config.yaml
dataset: "larger renderings of crowded toy scenes"
encoder_norm_position: "pre"
encoder_head_dim: 32
momentum: 0.9
adamw_lr_other_params: 0.0029
epochs: 146.1
Rows from block 5 of the encoder of a small masked image model, named by matrix and row number. Rows with one number belong to one neuron. Each number is 128 + 32 x the weight over its row's rms, rounded and kept within 0 to 255. All counts start at 0. After the name is the row's rms in percent of the matrix's.
After each neuron's rows are labels from the 100 images, of 14848, where the neuron reaches its highest value: "top examples" is what is common among them; "colour at peak" is the nearest of a few named colours to the mean colour under the peak. Only what is clearly more common there than usual is listed. The data: larger renderings of crowded toy scenes. In brackets: how many of the 100, against the usual share in percent.
# fc1: MLP up (encoder.blocks.5.mlp.fc1.weight, 1280x320), inputs 80-159
# fc2: MLP down (encoder.blocks.5.mlp.fc2.weight, 320x1280, transposed), outputs 80-159

fc1.580 076 [ 97 178 138 162 129 144 116 141 111 157  88 131 102 107 151  85 128 102 127 118 102 105 152 125 164 149 114 102  68 120 112  95 125  96 108 145 135 109 117 132 137 132 145 143 112 157 177 193 170 148 125  84 158 157  90 113 107 175 151 101 129  98  91 148  89 152 159 108 114 155 102  81 110 161 147 108 113 107 141  89]
fc2.580 072 [149  63 138  91 131 133 126 113 134 181 180 158  85  35 121 131 128 172 162 127 146  68 178 138  99 139 126 187  99 172 173  96 147 157  95 129 146 145  87 115 100 121 171 126 198 193 109 134 169  96 143 126  45 161  96 110 105 120 130  98 129 175 155 172 139 171 117 162  92 139 115 160 105 117 140 150 158  74 136 156]
top examples: count: two (40 vs 19.6)
colour at peak: black (45 vs 10.5); green (27 vs 7.6)

fc1.605 114 [170 135  76  94  90 189 144 151 162 115 135  63 133 167 104  51 154  72 164 155 136 172  92 123 112 130 109 158 113 144  88 148 115 158 153 127  99 114 134 143 150  83 104 134 137  76 160 129 136 144  86 127 163  79 103 145 113 105 142  65 155  42 130 172 158 149 165 108  84  95 161  73 158  96 133 105 138 152 151 108]
fc2.605 116 [ 60 126 199 172 142 126 145 123 191  91 178 163 148  38 192 158 144  92 117 135 137 144 102 128 133  77 168 214 164 182 142  99 165  93 111 101 131  93  92  84 118 103 108 154 177 137 170 142 107 134 106 151 126 125 171 110 180 120  73 164 142 124 153  94 113 138 142 145 160 195  86  74 109 165 151 120 135 143 158 143]
top examples: light from the left (77 vs 25.4)
colour at peak: black (29 vs 10.5)

fc1.427 097 [105 179  94 170 161 127 129 145 154  80  88 130 140 146 111 122  43  97 131 139 117 141 137 135 141  79  90 168 137 145 130 175 179 197 140  84 142  89 125 151 135  70 135 124 134 139  93 106 161 136 121 170 133 123 108 166 166  39 119 225 107 138 136 108 156 100 124 142 116 108 147  97 151 185  86 136 204 121 123 106]
fc2.427 102 [131  73  90  91  54 110 170 111 129 173 142 131 151 126 149  81 185 116 123  92 124  91 141 128 138 119  76 116 109  50 194 102 113 136 185 105  86 161 150  53 102 181 131  58 139 183 115 123 128  66 143 113 100  94 111 137 113 183  96 132 154 119 102 142  77 152 169 101 157 124 165 144 135 131 141 127 116 130 111 151]
top examples: light from behind the scene (55 vs 25.4)
colour at peak: black (43 vs 10.5)

fc1.253 109 [106 103 136 151 218 161 117 185 130 120 102 115 121 137 150  93 140 134  91 144 151  91  91  95 135 141 137 134 105  92 104  93  78  55 158 142 140 115 121 119 128  83 179 143  95 124  82 203 169 115 103 129 178 150 143 128 123 111  39 121 139 109  89 137  77 154 130 101 116 113  77 100 117 123 152 176 100 110  80 127]
fc2.253 106 [111 162 173 117 112 140 147 152 126 163 146 106 162 133 157 131 126 145 153 136 121  88 128 123 107 123 158 156 166 156 167 206 106 149 128 140 194  89  95 121 146 149 134  95 157 138 137 154 202 137 155  75 138 170 149 105 151 118  75 102 119 133 183 118 159 139  72 140 160  88 108  74 148 106 109 164 159 125  96 152]
top examples: light from the right (55 vs 25)
colour at peak: black (27 vs 10.5)

fc1.108 094 [117 117 164 151 158 133 128 123  73 131 161 174 136 133 158 159 158 179  76 166 134 149 131 133 132 146 105 114 116 102 182 118 115 149 115 165 103 110 152 116 128 135 184 130 136 114 126 115 207 135 116  77 156 147 129 108  97  82 129 135 166 159 126 115 125 148  97 153 142 172 174 122  84 111 116 119  52  53 121 173]
fc2.108 095 [ 73 143 156 112 100 151 130 101  92  81 139 106 135 144  77 103 210 101 135  79 149 131 117 154 154  60 107 118 136 129 126 133 166 159  83 129 100 102 147 151 103 136  74 173  90 172 134 126 130  77  95 150 115 137  77 139 125 164 123  97  90 169 146  94 152 132 137 123 117 132 136 153 121 125 143 127 195 145 155 165]
top examples: light from the right (51 vs 25)
colour at peak: brown (64 vs 34.2)

fc1.574 047 [104  79 149 125 151 152  53 126 121 132 171 108 113 116 131 119 134 152 119 156 129 138  49  65 113 103 128  71 169 113  87  99 108 181 112 127 130 130 162 192  91 157 134  96 141 162  73  87 102 102 112 120 163 118 107 116  75 117 125 127 134  75 135 111  79 139 178 104 125 135 121  60 152 211  89  96 113 120 183 103]
fc2.574 048 [110 133 180 137 138 167 202 109 139 209  95 164 122 116 203 139  72 133 130 128  91 131 193 117 157  86  60 184  84 143 137 117 130 114 133 128 103 127 151 105 166 174 124 135 151 122 180 131 107 148 131 106 148 122 136 152 171  85 148 109 107 140  98 119 198 110 120 139 126 144 146 123 141 106 144 120 127 119 138 109]
top examples: light from behind the camera (61 vs 24.3)
colour at peak: brown (67 vs 34.2)

fc1.532 103 [125 111  69 155 138 120  91 128  95 147 130 117  96 146 173 108 164 129 121 125 124 160 108 155  39 105 185 116  73 149 109 124 139 139 156 109 192 162 151 146 134  46 165 110 134 139 122 151 106 139 112  84 143  93 130 127 115 120 155 136 108 127  59 114 138  73 114 115  73 111  72 108 162 159 168 140 123 124 109 129]
fc2.532 102 [101  43 132 145  76 117 151 152 108 181 124  71 159 133  82 123 118 101 114 161 146 142 228 113 159 124 136 180 141 118 120 102 139  97 100 120 140 135 110 106 161 110 184 155 150 124 149 129  93  69 102 138 154 132 142 127 170 132 141 167 124 143  83 141 128  91  90 110 125 132 166  56 150 171 161 125  98 149 112 109]
top examples: light from behind the scene (75 vs 25.4)
colour at peak: brown (63 vs 34.2)

fc1.147 072 [111  60 154 143 103  80  56  86 110 101 154 113  87 145 193 143  91 133 186 113 132 108  97 157 134 134 121  83 121 150  57  82  67 108 175 133 152  88 151 164 162 162 149 129 131 116 116 139 147 130 132  47 131 150 111 157 168 176  96 143 123 182 108  77 107 216 175 106 127 101 140 157 116 122 163 123  63 149 135 141]
fc2.147 077 [122 112 132 120 108 130 118 125 162 155 105 161 188 156  83 105 149 111 100  90  83 183 126 106 101  84 138 152 145 150 171 201 140 147  83  76 111 122 105 101 126 115 111  55 153 124 156 127 139 111  85 164 119 174 122 153  96 129 114  84 160 139 157 139  91  83 127 124 134 176 141 166  95 138 103 117 104 181 130 120]
top examples: light from behind the scene (66 vs 25.4)
colour at peak: black (29 vs 10.5)

fc1.355 090 [148 114 176 189 237 149 170 148 139  98  86 137 136 126  81 139 156 135 122 102 140  90  76 125 132  81  63 116 160 104 145 120 131 105 169 163 121 137 111 134 138  81 144 153  53 139 119  64 120 128 120 105 185 132 135  73  90 121 172  87 110 120 127  80  55  74 119  83 100 107 117 161 147 127  96  90 122 147 124 134]
fc2.355 097 [186 193 101 111  88 146  96 164 140 158 192  86 115 124 151 143 190 134 103 116 129 172 158 144 142 120 110 143  64 173 148 182  96 148 139  89 116 187  90 113 138 100 149 125 144 127 154 135 130  82 148  82  95  80 123 115 180 141 180 161 135 128 121 104 127 138 147 147  53 145 175 159 141 147 213 117 180 124 114 111]
top examples: light from behind the camera (52 vs 24.3)
colour at peak: grey (53 vs 22.8)

fc1.566 096 [172  92 104 118 127 146 111 133 147 140  77 141 148 156  89 181 127 129 124 105 169 140  77 185  90 152  76 140 103 154  99 132 174  69 120  85 111 104 149 135 137  59 137 116 108 129  92 127 128 135 133 124  91 126  93 112 219 129 159 155  89  79 141 132 129 123 106 168 160  66  97 134 130 143  60 151 117  45 150  64]
fc2.566 089 [148 157 156  98 164 121 110 161  98 108 111 126 154  67 123 187 128 118 134 155 144  91 104 121 135  89 139 128 127 166  62 190 157 110  84 168  96 156 131 149 122 152 164  80 119 119 162 131 124 175 161  99 128 158 125 184 176 154 164 186  71 135 127  79 135 153 129 104 132 164 169  75  62  48 144 120 160 160 156 106]
top examples: light from the right (57 vs 25)
colour at peak: red (40 vs 2.7); orange (30 vs 2)

fc1.205 134 [141  86 175 148 135 116 164  87 122 105 146 139 138 142 105 174  66 124 122 101 170  79  72 128  64  61 117 110 106 219 116 135 124  53 133 134 149 150 140 123  90 172  81 102  90 178 102 134 113 176 104 136  96 177 121 146 119 154  83 159 122 123 126 142 182  81 141 180 155 111 116 125 128 130 105 158 113 141 142 159]
fc2.205 127 [140 199 121 177 134 100 127 128 120 105 155  89 125  94 111 181 101  86  55 145 129 125 148 113 153 126 128 144  76 115  82 138 125 148 125 196  97 143 172 102 110  58 104  57 255 191 160 130 164  98 199 120 174 144 121 152 134 105 105 115 165 141 131 138 155  82 109  95 113 122 178 126 123 114 143 112 126 148 140 180]
top examples: light from the right (58 vs 25)
colour at peak: grey (47 vs 22.8)

fc1.710 121 [ 53 102 133  72 136 121 103 131 171 197 134 127 116 141 154 148 149 131 142 173 161  75 115 201 113 147  90 130 128 127 140 130 120 106  92  90 139 165 161 137 115 100 121 147 145 161 153 125 136 144 203 160  88 141 183 125 144 130 167 145 121 157 101 124 128 100 176 115  91 107 157 125  94 177 150  93 116 116  70 106]
fc2.710 120 [101 145 128 150  79 173 135 168 162  85 172 200  99 123  72 123  79 156 162  90 160 102 110 125 130 113 121 111 105 149 165 151 120 208 125 139 111 105  82 126  96 152 154 113 111  96 132 130 128 161 145 192 129 117 136  77 179 101 135 164 151 147 153 127 143 119 155 118  80 122 134 186 220 104 122 153 165 206 136 125]
top examples: its colour: black (30 vs 8.4)
colour at peak: black (35 vs 10.5)

fc1.585 029 [155 143 163 158 155 156 153 143 121 120 151 140  86 146 130  88 146 108 160 103  90 104 110 116  83 123 135 149  78 100 113 156 156 122  63  78 123 141 165 106 146 119 159 108 152 142 111  80 129 122 112 141 147 143 127 121 168  85 163 171 187 111 141 189 119 149 117 113  92 140 163 123 170  98  98 103 111 141 174 128]
fc2.585 038 [117  85 108 106 150 108 106 129 126 135  99 117 135 117 125 161 136 137  83 103 163 141 163 100 104  99 116 147 162 143 145 117 139 158 199 185 123  97 145 158 159  94 121 138 118 101 116 131 127 124  96 126 118 145 177 147 102 182 106 111  89 160 132 157 150  92 126 154 155 123 125 125 108 105 153 157 109  77  49  74]
top examples: light from behind the scene (72 vs 25.4)
colour at peak: brown (65 vs 34.2)

fc1.500 122 [ 66 130 145 156 139 106 144 149 140 144 119  81 112 146 118 146 138 156 186 132  94 161 101 111 153 112  76 113  94 144 145 135 157 123 160  71 195  98 132 127 105 147 164 171  95 159  96 127 134  93 148  77 126 128 129 114 125  86  50 102 143 132 139 120 148  81 132 163 145 144 114  80 130 117 103  79 123 151 119  91]
fc2.500 129 [132 114 159 123  70  70 120  61 121 114  94 109  93  98 168 137  99 110 186 101 158  97 108 160 128 182 103 108 109 115 104 137 143 104 120 120  77 111 108 147 127  82 128  56 142 136 107 101  90 136 184 115 161 112  97 183  99 137 122 106 152 158 124 158 165 167 137 149  61 128 195 137  73 122 124 155 103 106 164 137]
top examples: light from the right (70 vs 25)
colour at peak: brown (65 vs 34.2)

fc1.581 074 [110 128  79  65  65 125 135  89 144 133 123 175  95 114  99 188 124 139 135  88  85 135 135 119 155 164  63  93  97 114 149 126 123 140 144 117 138 102 114 104 119  58  93 128  95 100 146  92 148 136 147  52 136  92  88 200 112 116 141 120 141 153 126  93 138 141 107  75  77 117 161 151 150 151 148 120 138 139 106 142]
fc2.581 069 [134 127 138 165 109 115 115 193 102 133  62 116 116 111 100 151 112 114 154 150 150 101 171 159 103  94 129 130 183 136 127 153  79 138 130 140 168  64 109  88  98 209 112 134 119  92  96 161 165 148 101 152  92 122 185 112 180 159 151 175 104  95  67 149 147 127 177 130 127 133 144 123 104 164 144 128 120 129 165 181]
top examples: its colour: purple (26 vs 8.5)
colour at peak: green (30 vs 7.6)

fc1.292 076 [155 187 105 146 120 157 118  97 140 170 129 149  61 121 137  87 186 147  82 135  71 143 127  77 147  80 110 113 138 131 138 161 143 100 160 158  53 114 170 142 172 219 164 150  93  83 136 128 190 107 170 137 145 125 119 100  20 103 119 126 130  91  74 131 117 120 188 175 106  91 153 161 112 132 120 108 195 119 150 133]
fc2.292 075 [ 64 154 138 145 138 128 148  86  73 100 116 117 112 132  99 144  91 119 149  77 131 146  73 139 137 197  98 110 131  73  85 106 170 189 116 119 169 148 103 143 180  48  90 168 131 214 100 147 107 216 136 111 104 130 129 152 119 150 120  80  89 178 132 155 141 103 123 112 203 150 126 155 158 166 132 142 136 159  78 129]
top examples: ladder (34 vs 12.8); hammer (33 vs 12.4)
colour at peak: grey (52 vs 22.8)

fc1.766 055 [168 160 115 156  91 158 142 141  46 194 125  95  70  97 124 124 134 108 125 105  98 148 130 152 165 102 163 125 118 126 122 107 152 179 151 149 113 175 154 138  98 110 122 122 166 112 109 148 136 104 225 105 119 117 104 146  73 133 143 169  86 145 135 154 105 150 113 104 111 180  77 110 145 175  86 146 106 104 135  55]
fc2.766 057 [ 79  89 133 122 162 131 129  94 166 144 111 138 106 125  93 127 166 135 149  83  98 119 191  86 194 168 122  95 111 168 117  85 143  49 109  90 135  74 121 139 180 155 155 109 140 214 115  95  62  94  72  98  83 165 126 145 170 102 126  63  83 188 180  87 139 148 128 160 167 105 114 140 139 158  95  93 158 137 185 138]
top examples: light from behind the camera (55 vs 24.3)
colour at peak: green (29 vs 7.6)

fc1.478 127 [117 148 150 126 117 101 158 150 162 174 106 116 111  80 117  85 124 153 117 129 155  68 140 158 141 106 134 216 120 149 115  72 110  97 164 110 121 125 113 117 109 134 121 128  82 161 127 138  71 137 139  93 149  91 126  92  66 118 118 165  62 159  76 140  79 141 171 106 116 120 136 116 159 150 151 177 138 135 130 154]
fc2.478 141 [107 121 104 116  86 124 122 127 204 128 140 128 162 139 127 148  64 139 132 140 122 107 158 156 187 135 127 120 125 121 161  91 104 115 129 178 125 110 202 156  73 188 133 110 145 144 135 109 139 131 169 148  97  96  88 168 155 131 102 115  87 109 169  93  55 118  62  60  76 121 135 131 154 131  97  91  64 115 122 153]
top examples: light from behind the scene (100 vs 25.4)
colour at peak: brown (70 vs 34.2)

fc1.158 110 [128 147 113 124 118 108 161 104 117  99 141  37 132 119 136 121 173 132 100  84 180  65  65 147  91 157 125 133 146 121  96 166 111 139 110 129 115  68 117  94 150 117 181 119 161  31 190  45 147 188 161 103 141 118 132 154 179 127 141 131  89 120 127 171 108 158 170 169 165 149 164 186 105  98 149 142 130 130 116 155]
fc2.158 127 [128 153 137  85  95 163 172 122 149  79  79 118 122 146  92 113 126 176 161 177 104 140 130 152 114 139 125 136 115  98 158 125 160 175 168 117 149 150 138 148 110 117 101 150 139 130 147 139 138 151 148 136 159 127  96 188 163 157  85 136  54 108 134  96 124 149 117 113 162  78  79 120 151  96  96 138 116 158 158 137]
top examples: light from the left (54 vs 25.4)
colour at peak: grey (51 vs 22.8)

fc1.494 063 [115 113  74  82 175 212 127 147  67 100 114 174 131 177 168  41  59  86 165 113 122 146 143 104  86  92 110 179 108 122 192 166 150 127  93 103 133 143 122  78 181 103 160 127 130 117 127 109 180  95 169 127 130 174 107 137 123 112 124 136 120 167  89 221 142 103 140 108 163 105 159 118 163 177 125 145 120 149 137  82]
fc2.494 067 [136 142 140 180  94 131 115 138 166 108  97 120 223 129 106 118 150 181 158 108 112 126 114 156 115 159 137 111 170 109 130 127 109 125 176 175 106 161 157 125 149 119 106 124 117 103 116 133 102 147 116 152 114  82 176 131  48 154 138 135  95 119 149 100 143 135 125 134 155 151 198 114 127 106 158  75  85  97  53 141]
top examples: light from behind the scene (66 vs 25.4)
colour at peak: black (31 vs 10.5)

fc1.303 102 [104 135 128 133 128 168 100 137 117 155 145 103 134  94 133 169 124 136  99 150 166  97  84  84 133 124 111 118 140 129 153 124 108 149 119  36 147 162 168 126 163 126 120 119 114 141 158 141  72 152  89 115 178 187 188 151 120 136 115 134 125 128 159 158 120 140 168 129 142 121 126 141 138 165 159 137  84 128  98  66]
fc2.303 110 [102 121 168 106 151 116 143  52  79  68 147 142 174 165 156 113  82  66 182  85 113 149 147  95 115 118 171 142 110 110  95 126 148 126 139 127 119 107  50 146 137 140  97 122  85 113 115 129 155 177 143  94 103 127 111 119 117 128 167 112 117 108  86 148 128 141  86  75 146 143  83 153 176 111 134  99 118 127 134 144]
top examples: count: two (44 vs 19.6)
colour at peak: cyan (25 vs 3.1)

fc1.217 103 [143 170 124 133 127 146 111 134 113 127  98 132  83 188 140 134 120 136 196 109 149  56 117  72 158 132 130 136 168  98 130 106 172 164 105  94 165  96  87 118 160 170 139 143 185 137 157 117 154  95 109 128 147 124 137 122 144 121  81 152 118 109  72 121 110 173 100  99 145  82 156  90 130 118 126  72 110 195 176 117]
fc2.217 107 [147 146 106 166 131 149 191 137 110 161 172 113 120 101 174 128 129 129 155 186 172 149 114 156 115 173 169 133  89 188 104 181 113 126 105 157  85 201 142 122 131 108  89 140  76 138  95 165 133 158 145 130 128 133  99  64 109 173 225 117 140 151 179 113 107 195 208 133 100 175 131 151  87 117 183 143 121 176  54 121]
top examples: light from the left (56 vs 25.4)
colour at peak: black (29 vs 10.5)

fc1.546 168 [150 119  83 140 112 107 117 133 151  83 161  95 133 160 146 137 176 134 113 143 126  89 192 143 146 127 119 173 144 112 125  85 131 110 108 154 133 140  99 199 156 117 173  86 147 112 147  70 112 137  36 158 147 144 147 100 133 135 135 153 122  53 147 143 175 135 150  99 142 191 128 132 106 109 145 101 156 183 123  96]
fc2.546 164 [104 205  90 102  34 104 125 146 111 132  67 122 139 139 180 139 138 138 142 163 140 126 128 117 136 228 145 109  54 155 181 144 113 139 215 156  88  82 162 161 112 126  98  66 117 152 174 140 139 106 142  75 106 158 157 191 120 167  93 165 168 154 140 143 173 118 167 146 144 138  90 117  96 121 100 136 107 146  54 126]
top examples: barrel (30 vs 12.6)
colour at peak: black (30 vs 10.5)

fc1.719 062 [122 101 114 194  84 171 122 110  94 119 106 155 149 148 176 145 129 129 181  64 138 176  95 171 102 163 189 131 136  90  99 125 139 172 140 127 126  91 131 109 230 100 138  69 101 176 107 137 189 158 104  95 167 105  93  99 109  92 119 111  83 124 143 133 168 147 111 139 105 184 127 126 126 179 128 148 221 120 132 125]
fc2.719 065 [155 123 104  93 123 168 176 124  91  92 104  87  85 124 159 110  60 140 106 161 163 222 124 170 148 129  95 196 147 179 156  98 166  59 138  88  89 118 114 129 104 133 146 131 132 144 190 130  84 110  87 129 104  96 132 124 152 111 181 103 126 117 163 157 124 143 170 117  94  87 149 170 110 104 114 149  71 113 149 124]
top examples: light from the left (53 vs 25.4)
colour at peak: brown (62 vs 34.2)

fc1.379 079 [ 90 145 143 122 124 143 131  64 168  92 127  75 117 146 152 143 141 160  88 116 107 187 140 137 159  90 128 112 100 114  72  80 141 141 128 131 161 131 140 155 114  81  97  84 147 142 112 101 163 126  99 157 101 155 102 159 115  61  95 105 133 188 147  57 152 128 146  97 133 146 116 160 137 158 163 108 147  49 172 170]
fc2.379 076 [108 112 107 150 147  97 116 111  53  82 161  98 129 122 129  45 136  80 190 157 165 104 114 113 114 121 166 148 171 162 121 180 154 102  89 156 165 125 205 140 145 147 103 168 143  92 117 114 132 111 151 117  54 146  80 101 109 137 151 114 135  72 169 148  82  86 132 150 198 104 106 149 135  92  94  82 106 141 109 157]
top examples: light from the left (74 vs 25.4)
colour at peak: black (57 vs 10.5)

fc1.682 129 [ 95 137 184 189 132 146 135 128 116 177 108 120 113  97 142 174 219 147 113 146 134 164 102 109 139  91 100 143 129 148 207 115 175 138 125  93 115 100  80 138 136 105 144 116  74 116 142 146 129 113 131 154  95 102 139  62  87 134 170 130  59 160  99  89 109  53 119 200  70 130 169 152 116 147 139 120  47 139 112 135]
fc2.682 122 [159 156 145  86  77 145  74 116 175 102 106  56 145 166 109 131 159  94 157 114 123 112  91 116 134 148 119  96 127 169 121 108 184 112 120  82 149  86  93  57 123 110 121 158 101  66 158 167 105 159 135 118  88 105 101 116 107 127 149 138 201 123 118 118 153  93 128 132 153 153 194 135 104  93 170 145 106 135  72 147]
top examples: light from the left (79 vs 25.4)
colour at peak: grey (50 vs 22.8)

fc1.548 088 [117 111  85 121 150 114 137 161 141 131 186 164 134 126 133  77 161 156 191  74 139 125 106 120 129 122 114  99 134 110 123  82 120  82 135  96 118 120 122 123 144 135 156  88 187 165 144 130 140 118 114 188 163 166 159 185 145 201 187 138 185 101 101 171 144 124 109 164  84 126  99 161  53 106 120 161 106  90  70 155]
fc2.548 093 [146 164  66 144  81  50 139  81  89 129  96  59 155 141 152 110 106 126 116 183  90 102  79 116 173 173  84 147 194 183 143 111 136 149  82 106  93 159 153 171 170 127  95 169 140 155  62 114 127 100 146 102  71 131  97 182  76 116 155 114 179 158 170 177 102 127  97 146 142 176 117  94 151 135 167  95 133 144  97 185]
top examples: count: two (45 vs 19.6)
colour at peak: grey (70 vs 22.8)

fc1.350 116 [112 135 110 142 166 116 112 156 124 141 121 125 112 119 121 127 183 149 134 189 119  89 172 116  72 134 158  63 101 145  95 114 182 156 137 185 121 169  93 111 202 134 110 118 129 168 134 160 115 134 138  61 121  94 144 137 135  79 181 136 122 174 109 147 106  89 151 115 120 161  88 127 152 204  29 173 103 156 154 131]
fc2.350 126 [104 151 121 157 121 164 131 114 155 135 156 108 187 126 103 168 150  80  70  99  57 124 105 128 119 108 112 154 115  82 140 164 156 135  99 135  87 104 140 183 149 176 163 103  99 147 115 114  79  97 105 131 104 129  84 116 144 136 150 120 118 155  76 146 112 112 132 154 134 182 125 142 148  64 156 129 180 116 119 122]
top examples: umbrella (29 vs 12.4)
colour at peak: green (39 vs 7.6)

fc1.240 125 [138 104 101 107  95 134 147 104 124 108 138 111 169 112  96  97 119 219 180  95 143 169 113 116 125 172 104  81  95 128 146 145  94 154 118 103 123 125 129 103 147 109 144  75 150 105 124 142 115 140 132 162 126 162 146 189 129 143 125 105  84  75  94  72 185 136 152 146 216 152 131  96  96 205 153  61 172 149 166 155]
fc2.240 115 [ 87 130 188 160 128  35 143 105 106 141 123 146 139 153 142 164 109 173  92 141 155 122 143  17  75 116 153 103 142 127 139 107 116 112 150 190 129 103  98 147  76 118 103 113 134  94 112 158 105 105  96 109 133 125 132  76 161 145 140  91 136 144  95 114 139 139 111 134 102 120 145  92 117 136 159 158 115 136 117 144]
top examples: hammer (34 vs 12.4)
colour at peak: black (44 vs 10.5)

fc1.394 106 [128 140 138 117 111 106 128 150 113 127  91  67 105 123 196 130 102 133 139 102 148  84 111 105  62  98 140  88 127 116 109 141 107 139  93 112 102  92  97 162 160 139 124  75 103 130 178  65 154 108 117  75 192 145  81 127 109 159  93 116  95 123 115 180  93 148  89 167 132 117 118 140 130  59 112 146  80 170 100 118]
fc2.394 110 [150 118 107 158 106 115 160 123 132  82 167 120 163 134 154 183 157 135 143  81  71 153  79 142 119 133 153 123 138 108 155 131 123 149 158 154 121 104 119 109  39 139 175 125 163 115  62 150  95  81 187  76 117 152 118 184 185 165 132 117 136 147  81 132 125 100 164  80 159 163  79  71 104  99 145 118 118  69 108 163]
top examples: light from the right (57 vs 25); pine (31 vs 12.7)
colour at peak: grey (59 vs 22.8)

fc1.440 057 [118  79 138 150 148 142  98  70 125 152 124 107 135  63 166 139 122 144 161 154 115 121  63 136 109  95 101 171 105 163 123 151 156 175 130 115 157  92 127 134 137 127 159 122 176 124 109  49 152 116 118 169 156 136 177 115 118 121 127  79  92 117  96 126 136  96 152 101 102 102 170 107 205 118 113 117 102 116 114  66]
fc2.440 059 [110 146 122 139 113 127 160 108 156 100  66 132 114 157 110 113 129 141 156 145 130 131 157 127 122 148 108  83 100  92  87 101 144 128 114 140 129 134 178 129 125 125 141 141 133 125  86 172 135 143 144 145 138 181  78 119 185 143  75 147 125 102 139 121 137  74 111 171  94  88 143 108  80 145 162 154 172 125 152 118]
top examples: count: two (41 vs 19.6)
colour at peak: grey (61 vs 22.8)

fc1.361 134 [157 168 119 123 191 111 108 112 155 125 162 123 150 162 107 115 116 102 172 127 145 126 134  98  85 143 140 170 136 167 134 168 176 109  94  86  85 116 130 119 110  97 122 185 126 163 107 116 142 138 108 141  86 160 163  99 139 129  89 126 135 143 154  90  71 145 200 123  94 104  55 169 141  59 199 135  84 118  93 140]
fc2.361 133 [132 125 125 151 114 157 174 122  72  83 128 121  74  69 137  78 145 161  95 111 154  75  97 132 144 111 104 161 187 126 137 131  89 117 141 133 163  75 143 175 147 204 113 114 106 156 144 152 174 123 132 116  99  99 141 103 117  56  95 172  94 122 115 130 137  96 111 147 129 138 104 123 153 146  96 139 138 123 125 119]
top examples: count: six (44 vs 19.9)
colour at peak: green (34 vs 7.6)

fc1.225 068 [183 117  92 106  71 154 149 172  96 169 119 124 112 113 163 101 106 144 143 125 101 154  89 105 150  90 117 136 124 145  87 112 136 152 117  98  89 120 174 153 160  86 112 124 168  79 158 159 123 138 118 147 154 108 115 147 103  95 147 170 146 154  85 122 138 157 124 112  87  74 149  86  94 122 109 144 171 107 125  55]
fc2.225 069 [128 111  87 128 150 129  98 133 143 122 125  81 151 144 105  75  99 113 160 117 154 110 228 122 142 107 111 146 101  81 169 128 134 144 134 147 112 126 128  76 191 112 153 183 116 120 186 151  91 126  95 118 139  91 129  89 143 150 129 133 115 118 176 205 135 104 134 191 163 195 180  98 123 135 105 119 104 154 122 198]
top examples: light from behind the scene (91 vs 25.4)
colour at peak: black (58 vs 10.5)